From a checkpoint of a small CTC audio transcriber.
Training: muon at rate 0.019, 5500 steps, batches of 256.
Rows from block 2, named by matrix and row number. Rows with one number belong to one channel. Each number is 128 + 24 x the weight over its row's rms, rounded and kept within 0 to 255. All counts start at 0. Numbers have three digits each. After the name is the row's rms in percent of the matrix's.
# convs1: first pointwise conv (model.blocks.2.convs.1.weight, 288x192x1), inputs 96-191
# convs3: second pointwise conv (model.blocks.2.convs.3.weight, 288x288x1, transposed), outputs 96-191
convs1.195 107:101099122142151132091190164110129075080136093137083150127112183071135065074169133143131147093135141121131129133120125079103114105113104125141133145125131117114125129102104094149148072125152093089162140134133129106141143154103138159136130121089136085147116126106108087146119128149153116107
convs3.195 100:147146127137088122153135123099119118123129116133124103088125139139120143136105137169130213188128129123160101092166132131133110116126115124130097112138137127112142155137111098097109143154140073134078144136121152164140091141096143122162121102111137129168122119143117140134121142158101134142
convs1.196 121:095140118132119167068142165125091101129120134167120173107160124142140099122208092095125138098185128131134115139109117092163130122140107082130148200105123138161141124136165135132154086114141097134135132112170147119144101105131108130145099089167163088110137104117147091159117150020126162103
convs3.196 108:148095142135133149132141133169105102129094141127139123098163154158137126104129113167127142114120087124156102142132081124157151162118127158151147147124117127132115135114107134085141129102132118100105142108120129165136125192106100131145104075141100158148136118083133118086119113156118131150
convs1.197 074:119150144125139145120143093108150101143133095134152127110124057133155123146138135153115121098120169136126151141121159155122108147125092093110141086158124120103110091121120084128101095160069128104130123139071136148130125112137176113113137126121143079125089094154136097167100129114104102137
convs3.197 082:097142162094162083100115133172113131164145071121127116178152127151153159098131110156137130147137137144110137126092118132132085147085183151135163111142157149131116099142143113127156119113092135134134134133121130151120143125129147126112115134118130134130098151111122179179112140134132118123
convs1.198 102:139115130130102151094152171113138174167158073132090186154148120160086138118165164176141112133151079138134104112129111087131140145115134128113097095129130111178159104156154119130120111121131108131130144133168169137117156127161135139145167117159121137160113117109142113152116161093132117016
convs3.198 113:093164088131145147129135115158094129146093122120133110155089133129140130146112141113124151100130168144137123141120111134116105105094148139147145116116095132155147120156139165086117137118143104096180134130138120116129147108201114134166101177086114127099138115121106122159137077130153116144
convs1.199 112:176157175125107150114125127112089181117154158150110091138133144126135124162163114142124110126082119112140146114121108153161147149132133103143159068066133137157109162138132106045118134132114116167141128130137094110134125106155141135132125132114134113108111104120145092098132189056123109139
convs3.199 111:166099158144147121123111130103111110170123157129096155127121153175138135127147122157130115134132130147088131137058118113093100166141153090087117125064146127136132134125153105088150121121122121142120137116145143100128167142137091137132122114138125116163105111148125173116150121139128132089
convs1.200 088:162131137153095150110153161140159155104137121127193141151133114097103132154128148124141153127118120177086137077150157087127085098120134157123104102098131134119147124140115105136118127129172120150123131120165120111123088182132097171134113087133119138140109135145111119177106147120110147120
convs3.200 092:122128146164143109151081136110118145096178112128130125120114111128095143171106095153142102067151141153146154117123137132183112135169110145082114093124129128096122139155141157129138151130074171125125075132078154148145163144152136126130128112172096106144102113127139122095133133117073121124
convs1.201 084:096122082092163113116154137116085156130113147145120098140094094098145103119103083164138167144122172111112127140118134111158101148187139140132150111101079097139143102129149077169129149128120137099133131170127143123156170135140117110147097130143102160090143144101133159134131151097131129160
convs3.201 082:117186090100115117130118119127175100179138105131148143152087158162106107058131131146132168140145130124103152109118157129089121106131112124098089125108099121131163107109113102158129135149067099113137102140139145151112139179101119118122135110096147143144102098134120162105128141168135136087
convs1.202 112:153127100161149149139149154196120138136154117143143116115135075190129138115110127183127138092119136141145097093130140141150166150092131082079157189132098138163112138163154147082124087133104136155127154166099141155139131122118134162137099136113147142121131137138099122123132128095101095156
convs3.202 105:136153151128128145077129121119126114126115098131102156088131147132079122175127066069111168132135106111099108141068157123122148142123141103155164092121083129134092138127126136110106153172132115145143129105162116124129106117117086156113135100156130137103119128134129079120113092111140111089
convs1.203 117:108139144137095118161099160088139082091174149150123170123151117118152113139133144099141162118114151110140136077122152135104146115125130141089086183109096095107122102129134141093113146141134155129113134127089111125105130132172133159121128105130103129119134114142121145164118103148137147113
convs3.203 106:130087118122163131100140133172096141133129101127104111095099146119104164132162146151118164111118039132133138143093136137111141152128101103088131179112146133130197141118131106127119157120166132120068175117174136127128117056108130127128156137136105122147115111167131139116143161106141146121
convs1.204 115:130134138130085148134120109112106108123104124145096148143146121123129075082206143137130169129113121152106135116159137163142097131141137080098120128129127139124135128156125112117139146124123153128136134132133114118145121152144156112124100122040159115100129137118142137123136141164154117161
convs3.204 115:198162096138093077155141124081164126133141132121180090153177077110111125126138136150132099148128158104149134129119090126125143154106192066121108108152122126113097128135134096163125115139136120118116141115105115155123081120123067120082122153111138116117141121144136128141121084092129127136
convs1.205 097:114114128130128112124119169119115147153145135190096065128128133158140118153120105140136117117143114111125106164132100144068170109102121148186117148122115111134140093166111152126128114111164121098109155124155109118110132114097121118147143134123118123143092106134125133182123084142102097166
convs3.205 097:117102140126111083155078138119123108102135144138188157119064151117081136090101111123125144110119145132128130139107148132112150104088091119157123109075101145115173137103120171086107161126153119130141134126129111062119140149197143122142106155122151119177167149088141134151146090153176140157
convs1.206 084:146115143112109104181078140126187148113183173130156113117109155116093168134088163132121139152141141143147115137122128073145100069151113170127145179155154115147135137097147123111110126101118158123123124104072108131121126107090146156114130124131099065088130098125095094103105098062132123124
convs3.206 099:108121114137138160102104134137138147131139122128106126123139126112092120136125124179123141141124133129115128129163125117133103121134169161139136130160153137094133097129153127124134117135117089119086193126120120072139143118204144119120103132133140154158154136091117196122119110118139135106
convs1.207 111:138173104141104119149125115108138155120125171128099122110121129115137104095152058141111108131199120127161136112149154104139113091154142129151127113130148116144121107139128090146132083138164105150150126162114141121108130095107130110124170158125139107121132143123137144146107148119132116093
convs3.207 108:109116093147112084130163133118144139144141143123137131142171141121122134087170130174116164139136181097120130138151126135143104153143160085116123159107126130110155131152138144137150130101159142121123110131158125115139137123161212130124093139119109132109149118140124115157126163107132130142
convs1.208 107:156132110173066137142129156135151089151141109107179105155134122164089107120147194118133101091148134093111145131112120175141119131145107161107116133115149113079130118118110159137128110131164143122123131109114135129111141140182137141132174113121095135121156115097106145129119111142152117106
convs3.208 093:128143110179120158129069133096173153137144109123168128151147095147094144120109111107132113124131079111160122164169097127093105112151092143124145117126171130125105123143150127161100135148141116126124145122103130156119150170064090118129125114115156137105117122147141135129101137126176132162
convs1.209 100:135114112125119153154170138162094082125143124142099137120117105094129149138093131176147118150176152149157132058113083116114108117116148166103116119111132126118129098141123157130144107081117179148146140130159137129112136143144110125141103146119125138119150104121178140123107080162141087100
convs3.209 099:119168136150181115135094131095150139111163141130101123129081124153150128148123123130131130140124099120140108135074146123157119154137141106118135112117174110128178104166041135145130078148129115106154112133150128118116145124134146125161123099167081127180099135144128067155140116164158128117
convs1.210 085:121147129107147110114168128090082118144110112165091139091144126163121115096125142117136086160122084129137131113155127133109117137135126146123104112107187133120119163170099143102145168121110173122142111115132142115122101101151114153137072140167097136120129125122127095165134112101134140138
convs3.210 087:155160111180121124197101122111126107096125155135132123116160109100090131132123093096127145172109159126104126166133149143133127128145130127139129113161106124114139108091161114070128132113167123180145147148139106120126124152130158138114163128132155151120199141180130136123116105127194119074
convs1.211 107:098146163156130129160165120156154140119118138118079077124176134126159117180100143137115134114129136160186104134137153101168105119172134129133110117113139073159120117083104098144136167129136108101120178129113149162110143154130116159146144144161103065129127125093165128103118174117098102134
convs3.211 098:122115165149102138156144133132111106100087086124204079148096152132137128140155146179132090113125134139106119116170115128143110162078126146178103168088143131153138117149133153168127118155146146129089154130095117121112105151141092128131145094115159144097126134158120125060150146108125113119
convs1.212 102:113148148157151101115095176092133124145093123146145150125119122113082098094121106130134174168101097161112146103121119109076157126086189144117125155096123122160102110131173113155177126172105128092132126158118140105109135163139117136132140132171103111099130090125154125141080128096138161131
convs3.212 105:136108118135122168138152124154118136126148113127142154130148171114086109138133096102123100142135148148123116160133150109085172103130146122108116107163115130123143111078118146161094153115106124137128139135172122119134138122178055138114108125162130096130079139152130150147123141114157138139
convs1.213 082:163077122133138115151117072110108143124121120151119155110129145116093080161131144118141141122150145093122139133128127139130127187133156131130115132145177162086138134096172087091109167098147133102147127167143109130140127162110168182120140084121118151149143126114163141184176132115131125156
convs3.213 086:149085146160164127137131123095137145094146165118111165120089157119116133122120145123124144128133107156160142137151129109143102121062128156158168136098195129126073121139149147153129069137121142110083146122117112105144129167195122127118076146153134141134099125150128177092106109143138125141
convs1.214 112:159128097172163163117113145141124150119101116136095082125102082106112086107127098130138106132118115147164111117137108181114176093086165141091161120143120109136116135118144107155125159152141174116153118105118161150134126110114147119138108114093138129114117148101121156128149120076118120223
convs3.214 116:122146110131120118105111127124125128100104137126089107088149136169102157139107087114130134173124097136128127109172139118118162130149072153162109140154147126116166139133153152145112116108122141125108178120112129196116153116132170114166129127096168117137113119129124124130127149127136131116
convs1.215 112:115160122114140129111095145131121136107179123153148130149120106154117128122184119100169126075110137112131144133125113109104052078092153166166145133137137134147146172120075140116162150125094117144133105080110142146141117150162121114135141178196114124129111128140123140147145138141130059136
convs3.215 108:168139128134136143117118128154161146170127146131149116111152145127180129105166143104128103115131096134165133131105146137121138122116133158137148116114118127164200136100130115078121157143109131147146135122130136114132034144132134128141142084146117119105070124083121144113143080137096118173
convs1.216 131:148127104106146102104125156098144173157136117117166141114157156131123124110113109132163127057109130132177150135115118091147063124125136133101118102160154123123133166169070111150099103136108082087096112117124136109139107130173142134136141121132128161150137125117119139103152151135118093124
convs3.216 112:104141129132152108141127123122123101128179107127134140095130133122092117148158184146128118147134113118131134127127112126050121161146146141119104115152088127152082122089137120158127121101127106125106134126153135133139129178169118121135123179145125107133101123196135165089122141102113117106
convs1.217 095:131134166155099114139147088129150130111106118155150119123120186103129160154095156177126142133141102134114159138148148098099147125127134123106136152089135149134118080107070103135115116120101124119112094090126109087106112160121097174137134112104163122104095133135160166126126081129142162113
convs3.217 082:135114164136187178114111136125112140117110115133111151109153085146144130155119143129141148132122091170097160089106092122106137125152136118138174096133135138155134131176188109177094139093169095154145130130133113119125143098177104117115109156135110148146136125086117110115165115153070143136
convs1.218 105:153149121142133112171172149131116149137102129154169113097132123106091173152098117140125107155140130112094138134098141148113113173118091135108100060135136138124138098142124085084121110129105130132142107116121148120104122187092163144124134102083145125129135122128137081158096109077127134147
convs3.218 106:092113113114122109133121127160111097121110137131145125110140093111135111119126106137122141134109135127136110143143104129132139145142103134138112151118121122167141109140184165077120130140114094112083109112134128126121106122140147124127157089157113136058174162139130118125151133195107136124
convs1.219 117:126120131121157140114157145078124113123095098151140156120119128126114110144133129168129134145154079088091142126119131124092091109122114131125092109128170147141125088155089132123125139163175113098102147156124143126183129066128091133145096105136158130118114109150136109143123221120101114091
convs3.219 116:124100103110136176173081124101135194133131108125127067086120098114121105145148121189126122158119128119116123108079114116105155141124143142123132126094139129110149152161118124130119128176126103156150093128130126083136109123154112138082176152126120133136114133134128112141130102102157117091
convs1.220 119:131144097135118127112129147136104113149141085152114138146129138130118146123162103108085142093126138112130116169148136072129127152117122171101145116116142133096130120129073137164149099132125141181124104130161117122133131204100106158146137171105143084153139129136157130137140091137134147153
convs3.220 114:151109141109120138131157127113137123091098132127138139151118142109097135147091171141119122146125161119119139142096142132143140085109115101128141141143170130152155108114097112151131115165145096165090084135080138083116103160156152129148128138120109124145102129089140098116110138129124140143
convs1.221 121:142147129158122164123129143124095114118158109163100135116110131113101151132125119102148126091105108122146131122140132147090110119138168108141134115142111091103113142149127129144124154124097110106129144147151104076098115111127136160128145089145104155139133079127113073124137130083089148133
convs3.221 104:121171155158161129120115124117144136116175112118137111137120091104172147138080152156131145067127178143145133170095130145122119164144122164111150167075117117137143142132121098128084140127131123147132070125143133161129134116137175136117161122102153164090108132116117102110096134105127128127
convs1.222 116:105145123137116140120093101178143121121177108152148131120107156102112080124153138146149135109149156124176121115145139180102136130146086090138144185149116141158135147170136149137117169163094119086111121114143128125111119170126114125135157160195122145137122115129114128134161159162164176155
convs3.222 107:180168106095133116170167125101162147122159130128140105123165128143166128133133155161121077139131159133112128102113146132109145117128128119104136065089127126134144159134101109167106120075117115127152112139075128173122110125123090100143166128116133128165105129171122106162132115163161135118
convs1.223 103:155171139104154125132144131155115175080181118140181151110087136129181104187084116128176119110110134121155125146134110121109124163119168126152142114110158143132124155166114170124156117128092157130126133122132122160129115123183127141122124087158177141140113109157124120118107124147122171148
convs3.223 106:084143130132199144159119126166112112148119145125093136125135141121127121120193119117133141179122151098100125099148120128113105126119126170180134145162166129169172123146119151140186117117128129143137144139136119126141157172108081111101187121125101145107155126123141156126126081109108127126
convs1.224 085:092102167085121165120093158106102089118145161123090079151137165158114118110106097165146123117126150146145156088123108142113124102100121114144134123121110112132110190107143138114123159131145089066177125156102131109148103131125158158125131134123188081121111128133134112103108147134114121119
convs3.224 095:134128157111070115142094138067132179201148147127135119102142158138132131123090127163133123132143128151199127176118079112123138150124134135157099094113141138127151125117158113124157102205164153126127128125118139110131146106141142153125150129178125137138115138138122132177103085102115132138
convs1.225 068:113123121147136136131111089162133146108108082128149094154089112104122105114111128143118133129122093099072126100131141177113145134142148105166135131141197140140118159165144134109120116107175134117176131107125146153094075142157110097132128137127109110148132131108177138097143133151129143123
convs3.225 069:156132180105135147124132134123128097138105143116137095121156121151115115147127129158145106086133140128164154096144102126149127140117154125145097142128116126154149118142041114148111120127111105092123159130124149144137176126091146125141107079145192114106085122134130183135186151138179109142
convs1.226 119:177096101085116185133095117081081139178155148150089097127132129169083109154142107155110115120093142105110159166127145163183135134100110118101118130111114121138131098145140140101124127124103118092121124134120138148126128122107131147128127139113148093167135127112134137126112102127132112153
convs3.226 106:150152166100099128129162120136131072136123067134165108124090127159118109134134082133125085108136191134131140141139153140105151103158104154162121109157162123155103131127138131224161154143075112139129136143148109120123116119136127121107170087138178148158099131120128137119112144118118116144
convs1.227 101:185172153171129159106099086125091103110131099155129133137138095162139093133147089111155138116122100185127141121113130147125091140107108113083135090190126118100113126193100119113115126115124133164109094103162138171105129123129111150132114115095082152097135113129134147127133155094109081120
convs3.227 092:162146143139116115146117125127158130111133102129154121137128156127127149088126201089125100129128083116142107127105109125157159117115148117109136122149121139096147136083118167159072099127117154185156094116132150148115114183134080119118100123173129115150159153085131141123105150133115106156
convs1.228 088:150138163102137140158133123160116133145130134144068130168117133183143118121119110100114114138134147169122153121135182168137135149130137094131122167109115126137145131128166128147158146149156117147156133132087131117159124109122104095113104113114108118115148141127124102123101112114166105121
convs3.228 094:162149098139156071119139128108120102099167137132144153107094165123098121164171140077125177104106127121070130148116133121110101179163141128143155122122154132144148129110123141153151139121091132151111138121119144143121139122168141142138125171154120147108145148117131102129119135125147161111
convs1.229 103:154144095106100120149124133167155123115117140157134107149129151109097123153128158103110182135102143091101128094152119143151130134176126148121138123130146103140117081156111148139131150153165152082122154116108116121141126132075102128138119135141132102145141050137128158140118109188113146116
convs3.229 112:079118101164116141135149120121127129082176137127122127090161122170151136109121150078134127125122112160154126111113139125109148134134171160109139147147140133121099118134121106166146139127138122209104177130115127102132141087128115117160090109135081170084140138157129122115118124119143118124
convs1.230 109:131137105117098156114119144125164103119146089183182114126104136138146136103104141119120163149095155134155096132139133141118121107139134165117118112093139131139125140146156112117146142113099129101154110146116104128143112139114134101122155155145100083146126073135141122124184132144101108089
convs3.230 107:118117188115096109175140127137129102096167134134127158098090107145123132097091130117143144162123132128115111100109103121127074132131101096069174135185128137084161128134154137138089112115150136113132071133067130140125121153165155130152111133150140147102161130102130099092131093186118137153
convs1.231 113:146140110141084120097121129106078156117131129156106107183099084101147139157171120121131126140065123128149145118126154134109110121153124130117130099111125087131159137112102134152105112133070122145136124079095131140125127130082129127147114146142133123162161110112117109152134146080137152152
convs3.231 104:133116166125121109105161129146090143090115157133117108168095094148133183120134165113116146144126133151131139125146187132086120147120109076118122139156113123124093154113110158126125113155123126131136117145136110093116112146128112139174133141108108133124110121172137149164121158126110114088
convs1.232 114:162160157132146121081122123134110151105141117166079165154150095126152145120169117157100119201135103110123126151099117130151130126130096143153125115108131123158115128136119165093144146109130161138124124126160133115125137130139169110142071143194053088130119143120117111121145115111084144136
convs3.232 096:152145111105107067111147123137158100141143126137113108111145119154135140140167144084127052152131153143141103165127139132137123116155117135144076122168092118110114120161136110145144142122138124130074149145119132187124135129129120125129091152164110143103126115102116147185147110100095122141
convs1.233 112:100174108135136117141142173115137114134150089182099116105143162163157143185136081142166128080163133099134130153104137136096128118118191123137172143132127128110125145101130153140142138095164129127127142111122117127124134148131137112118132097118141152116148132133124148117130103230120131142
convs3.233 108:155119145135099123117076131134165117154077140118103139122142172141148136110173160105119149105131116140111137122144118141139167145137175180151131129166110128122144114104118092108120134078105101136137104130115129098111106144148112120132111096112115123136094135132134075120107120118149131101
convs1.234 103:102178141121132109142145142118124144088107133172065133100142114110127140112147108155138098073106155103121123142148127104129134128111173104161123125103132109137133113177118131109129118142141146145136115129110092125108105106139129154136088149098151116128119087139128145096114126100132156169
convs3.234 100:094165140108101091162129125112118112155117063124177141136148131105104131142128141144126127140139132169109122160074109114108117080130127148156110128104120127149099129184139119081152104155131143120075137133098138118128112117111198125155086121140129133136163124120120106080103103140105135129
convs1.235 111:169139126111109152105139130089132121141142137146113156132156117119197152147143132144088099109131091106168119074111127172144139103121121085150129088097136117133131124150173111167138089115169134126154110129142124105120131190123112118158090146138102119124132155144110120106138113149136116083
convs3.235 105:111110127108147099126076137106138045129115124125188130141173112134140117110129191096121153138128104132105139124087156126143124133166082119119151166160053123139113109138115168128145103138127154134126115132127116125127135107094103118145179135128206118138130109121147150122138153115099146129
convs1.236 117:142126113157168117179141107120155148098138132176066092135135107132113139117116089108165146112111099127123135129104161099116122157118119153134104168102122135158138110077125128112164068105145126140129153126134134116111126157099158107124129123089165110127117126117139112094129073154139137143
convs3.236 105:095143164094125102167139132121173144153102147123113125156088139173145137138076113163123104096125164137125128164109123126166109122108154101145119153130169122115059143090142143142084154117130120152138119127139144127141132108126111126120107124136115110121098114107114124099095108132128107131
convs1.237 107:124162088103149154124141123140144085123135109152122144080098128089152111162078158188132118116121130086172151113126112113151096124106168161094110146130112083152115134121151105116119091134143136116139156133078157086160134148128121122126132109127119112143122157131123146153144148155134137091
convs3.237 105:150113158162108080107078133143153169192108161128100135112121133141102125129137128116141157120125139138142127123115079136122172115151112134135130112174168141133138136094136124087130100144097161116099118113139117165139122127117151119130164142133134133140109122107125154129110141126142136101
convs1.238 080:185113147141106141119138104109156086093129129129096141100094125185115141125101139124112132148152151115151136139146116110171135096155147146135144101164130100120119145173120103097108116153166103081147136177164144155088119146112110102124105113145071160132147100148130142135105137117132158144
convs3.238 085:125140143128153162142149137115162159164101145137155111147168088103110078109138126142129133134115128104109118094148204152125145125124119153154106147166151141129127087083110164122148134107091155172106137126142141107127080149163099113187129115140083147097124135112138100095144136107159120148
convs1.239 101:139079121127114119132118121119103143107135142163113133085095113106110108136114128157126177168103091099127132197172138105093098100140126124132096114093191130106130160148091085100124111140148121107100125123104143122075090126179127140101100106134119104173123144133137072128109126124138097129
convs3.239 095:116124115119136112094137148107155102139122146128144098102125134174081110117124151143118114133131098126097123108138151131139140118150132153151176127173126127115165118129181115155139154123167114118145158131106124121116074103201175141142133138181151138096143119106147129103131164134158119146
convs1.240 080:105137169138158136104134137101125091094131158115146114126107122140116121157169135136127102106145131123142158112148113146099131078081144174151151097140124117083122099108116148124124107095135120148152133117096145115107152161129103119092107103118134097100118151138152129097089166115126151178
convs3.240 076:141132139147103154163112117135094172109100158124118117124124156142128132156180102077127123136123098119147181100150091124112061100116110153158138145108146125181167103131161121114144134136082131107153134122169145114151172139112118129122120137080148109177163115116130146097104136164117110113
convs1.241 092:078129141104112140143174154138131085190121122136136165129131122133156088155112136130150135096128104161079139132110146157104146105111126118140132096096148119057134116157113086059117149142140137105127143119125149113170122154128123135131085110147124134127115203136127134154140133140108085149
convs3.241 100:127122073096090130087106130152092131125082163128113121162080162122126105142125111138132085116116128135143101118186082119139121098140129160191108132132145130124162145188118159167167142094114160081118119129120130156137123096097103129165119168131082134114113120099135145143103158137061142128
convs1.242 097:118158147121144117126145160108159151125137126114129162128081099127144143113195144126138129092133114136154138155116147118164111064148173099105078140119135102152109103146149091082121191091158135129156128140167131115141092118117121145143115089110167138112103101146160153171107113143094119126
convs3.242 091:105113148119097099104129136139126106137100126127140158141103099109131095128177145125114117124128145128161159133139152130143154108114125128107140118127108130128106115142152095116134104115152143135130156121138121071141127111114109121160137152157152126134126153123124150107133135096114152127
convs1.243 083:175130131102103104127161113138118096075148078109105116129112164156128105146117136138167099116104161115094115094134129157151126188130122142180150125148105147118116106083130128114126104116106114162129116147147092127106125110126173109112159143106090117115145120117137094100127059143137094131
convs3.243 080:112172113127109161099108150102096116121113085131098110173140105110121154156119098184116114095134124122126152100153113121162140142126141117129155173131150115146125154166110178142125137131075098133123114132098134120126132115135079102165113127157146152152130129152110082150169148187131136118
convs1.244 109:131142098150117153087112113116115145126108163113110143116135174163129104134239108125117138137103101129152143134120123130153084097118121106137136138122142138111138139126112094152120153132101152151133137160127106177108120127105154161132149166140154118149143150127133082141132147118123169135
convs3.244 107:146141135075127148198150132115143139148127131124127145123078133077163216123109132142121153138129139127140144146108151137153143109116133133158130156135140135120073136159106107120185182171142122140132142126143126116132161167133084118114124138103092112145157135107140110109096116096127127109
convs1.245 113:163116119095120159160124123133144137129206085132115141148114165126179136099106115133150133171125138136106130169124107105175125135140127115153142121126226135117133141104132178128142094122119137119138134111126120118088110134155111154140140087102162127142131132117100127141135178152136161110
convs3.245 105:089133135100121128111139130147083121090102104126178125140189133148103097090141125132140122158121137120150151092122166139134129146156104126200174135080148114151108136121143137138117116116106111180143133124141131069139112116102140119126159134159136155151160122146122095086129097145107128112
convs1.246 095:128090129161105101151139129141126144148131107191135116120114107119064122137131123141117105140093084093157160165080140061080138150115153119119145157128192140096127094172135120158162091130129123146118113130120116143109142119109124143131113132120127145126143117101153123104135127143141130100
convs3.246 101:157104131153123139115135126091114128136137163134129123091141138116120120121096155129122182182124124136113132122094162125136137145058127152118139143165155125118137115152131108122145141143097091144138137117109123134128106169165156128126078159182160137135134136120106112157147080124141119128
convs1.247 099:102124111140091109149088083120124089146135145155135130124144096179152105112111136081140164147123132157137108141161139183130137123114114153199112123103107117100124108111136166155146153104162165131137134154148096082134085138128158124125085150179094170137154104124140144167102103144156152166
convs3.247 102:117118131139123124078191133099140087140120131136082127101080123110096111141140152158113104170130122143160109121135139124146099098142146166146149121083151126126119135156104139112111102089109111119102137112083124125135147135145130126151140107129108117159141112117133134082122134133141126133
convs1.248 100:120127050139103126078135121132134094140110120124102150111140112131202121174080113148095109186079088126111140130125074115159165092085110136113077158143171121144127138087155090134124093106127105077138104088123137158148121142137109133137137110109135131125112130108124125097155134112137124129
convs3.248 103:148109118191126121144132132082111112168115142124118123092103125117111158121136143146124085104134093105118146146115135125128120111161154169140130116123101147116164134167105134117128108153136108096100123125132122161136135108165141132170088120135134171102196139102128109114140111147122125109
convs1.249 083:135102141159048078079116107126089150106161137158187150099114086160146111098121126132124126126123163137125145105154120112121184145127137117113109169094121141114157150150099115119110129129107159131107121121140121141111140171132168095141146147173059138132117086102109167147110133166135160148
convs3.249 086:139160133139129122141102108105142160132129086130080095079111161112142076091122135171132126118119138130154135088109184137108118112135137127142119138115112136131140115128141178118102099184141123124097124121121124107121121106112111150107141115149092115123169134146131153100150099091070129139
convs1.250 113:148136136151152119134108154123131105111182085114087095132126157132122129143090103115106107121144148123122125165073150117176125133136077106138132175160119096130123133103134141141124070094074121112134117104102165139130122103155133135129141136117167108121125115129151127096171120118134083070
convs3.250 120:116143120132142119110154129192161158149189136125146108088128118145161141092082165187127123116122103124117136180113113125098150156148156108103171116147184130145125135130106161134133149136116124099122205130118133134135146128119142141089123154115093122153101124114131132121128158091124137160
convs1.251 099:092169115126131121107122103172088169161167087137094120121112135134134091176139161143128099086165170121119132156157145111156150137078126141120138125139140119153149086134143137113134081158125137079130113112122123099101129137148113119124115166146066119143140083143135110143152116159124133177
convs3.251 106:095153089115117103124096121170134157127109109128160129104182139155154154124136102114125137126123093147123134143112121129118156137145174084134125151120143122144128155119128164138109126127138116144167107126170113159125086142106103138090124161182112143111134120124130112125139110125096108124
convs1.252 102:110149161169070097126135113084119151167130165139113162134134156151173106187124123120115088122110117098132139150100141145160154135103126112133140132115152147167107083147166126079109145109107157108108143133129120107106114153094133098115133102117134126108160172132158101132126120105117106158
convs3.252 102:107113149142116151144138134148099097100114172120097117086103119139113131114143142152122123101135140122156139137077118134132106134145093130157125134131073112141102142119126172098103178191158109133141131124137142081112149138139156129202122117115157143114118123133124103100130120129142139130
convs1.253 100:088115082137111117155155167119136142127152121142124152139097133132095162124116107150181108138109086155146100102072126083142130125147100156107146167168186138143142115131161140122137145116082147130143116121133112170155124162097124091136150149146177097098144135126135112139141154147092175105
convs3.253 111:153101118142145115128058131118079141126090136127154109130133117122196124107137149102137138100136148136108134120125145130124101107132112110142120125128124132157116130111136074121143074124140140155135138133125136133130115086146181131146147106114128095119126116120130070082066156160091126154
convs1.254 089:142119139057113165146139109138113131100192131136108103161137103099095104117090121134149140170099095099107099147163132113117108109095130119090153103111124121110133103122125103087105118146151184080141103136179122100081107148150153134151121146146098141135138129102141152155120154143166106089
convs3.254 104:095135134111114127147171128124137154113150124128138127108111113108125109064109168122135097090125137154068137136131156120120097110147158089170115104111151131136175136118152091116107111120142127155169145117099121139123215096132148122122131112105162111153137143148142142141132094097076143133
convs1.255 110:176114129166152141118157108134159141110160152114153115124165103131139125130124113084126164171088175116112103124077141141124140116109128132086160110131056141123092137125124139151143149138153084148127113103072113158136149187191092135125085124127176159112113135112121126152084157108115144136
convs3.255 098:144141146169193124156175132157135145165136128119170129114120173101086149143127136126139121156125133155110116102184100110120124111117139148143140141108110119152158149107126087135138182132134159110115126116123103133112130120170116129093077120118146147116091133154127140102120106091099142115
convs1.256 109:119176125098138137146161134120122124140139147158142099127124115141154123133101124154160139059100083101125129121119135103074183105144151150077130184111098156163152107136123112117104109139132151128128105132111118114162138113095135143115175118163093158115124116155144102149093123155131123178
convs3.256 111:139138138169087110145109124149129128122058092127145097058156111171135150117106111151140117111139127131196137070159106138137156096093136119110139122120141112129102121127134110104134120147107189098129096144152129129131128129123130122124105129129166120127126130138122125113120136133143129093
convs1.257 098:152139121145143160141129160139140113145146128143148099105125120113144168159194152122110156155140148165137140097109168121121117131120107147127137121090129106127132118129150148141148124135116183129161132149128133177142126076125130136147128117107096098133148118141135113076137126110153149105
convs3.257 101:142166105115095140101107134094127126105147114119144093071141119148119176160166126072127120143131139149153156139126146113123132159111068118132160114132144131117122144127157141208117117153090200125126131129158145116128127149132128140137166130132154128125127122106144084115126139138131142088
convs1.258 101:094105127132096113156109141124149137163190123111086127111071140120105078128124091122151149086152092108102136105124132156097122104167110111152192140086140099086129133092123125104145097114129114139117116154089102075119121168155102144113109126142091081116142162106138163134136138175108125122
convs3.258 114:186159140171138097132104123114095146110110140129110098151132091140143164119121162171134130156121100103150116134079135134133144122109132098184069122163138139170094119112130146118123138117116111166130148127170111096112090142127132140151151144138133138157087146143124147103137132153147127144
convs1.259 101:117120134135167166158147124130159127105142148148106127131091111166138144132088167148102131124168148137128093119105129162119115166136139145087154121144139125135098107146089133115120116076173183125096127144176147087132144125082119139139086128089123142107110144126150165114137128138107127108
convs3.259 086:150083129079114119093098127128129146162194125127073158109044142136130112141150150109130128121129169136123139154140129132127154107115097129130096139096126112106131162127153131157140127132093100112091164110149130149120133150145097135090129096098114108147176116110142150122110130128140130113
convs1.260 095:106146146156124141117144176109152126134096117140097159158087127139126101119141148140140143138097178135153115098167118114141114116127094137082121119108140138134129160115142123132160139076151107153089131170159119154132122158113126180131121117135150100124157106126114150162130171109135129117
convs3.260 095:130136087142165097110160124096119126121138118130122155157142050150102133183151142122137128104117120129147166117098139124186128100124132073114129177133165114119145124120087116109155138170144123155091133135109156151121153104093126104166127102151110126191112107145139090090132147104159127128
convs1.261 082:167135148123160120141116131141125111073172142145135173108122117172166139117131132140111104112148177136142100088123163108140073148157149122129126160117155141144104150100099160141107156126109132128108128134161140087136126146109128157110146109156097128135146126127134073117105133183098153136
convs3.261 084:120089111133135113133087118152135108184173143128132141109177125124129174103129106164136165132109143113071149145152125135126094118145158147123120183106105124084133120174114131130164130138113121162134180128111139139131133110174101141114116142108115152130174126140142156161122104141088106108
convs1.262 104:126186143114083162115100149134124115103128112187164143110101139130165117129123156167143167090118071118126126158146105109116159132121178129109157085139157127134139115093116115142121127131115137145116150121156128177135099136181142120122119113133146135127114102130110084143100153141129107169
convs3.262 100:127150112114139086134118122124121130129148173127147103156132173165159184144160121106125109086116091101130129079122167134130137083112149143096141148138108113131120132171094131127152166147146086167140137121176135098122149125159124119140116100147101130114148144153134138135103124100129128138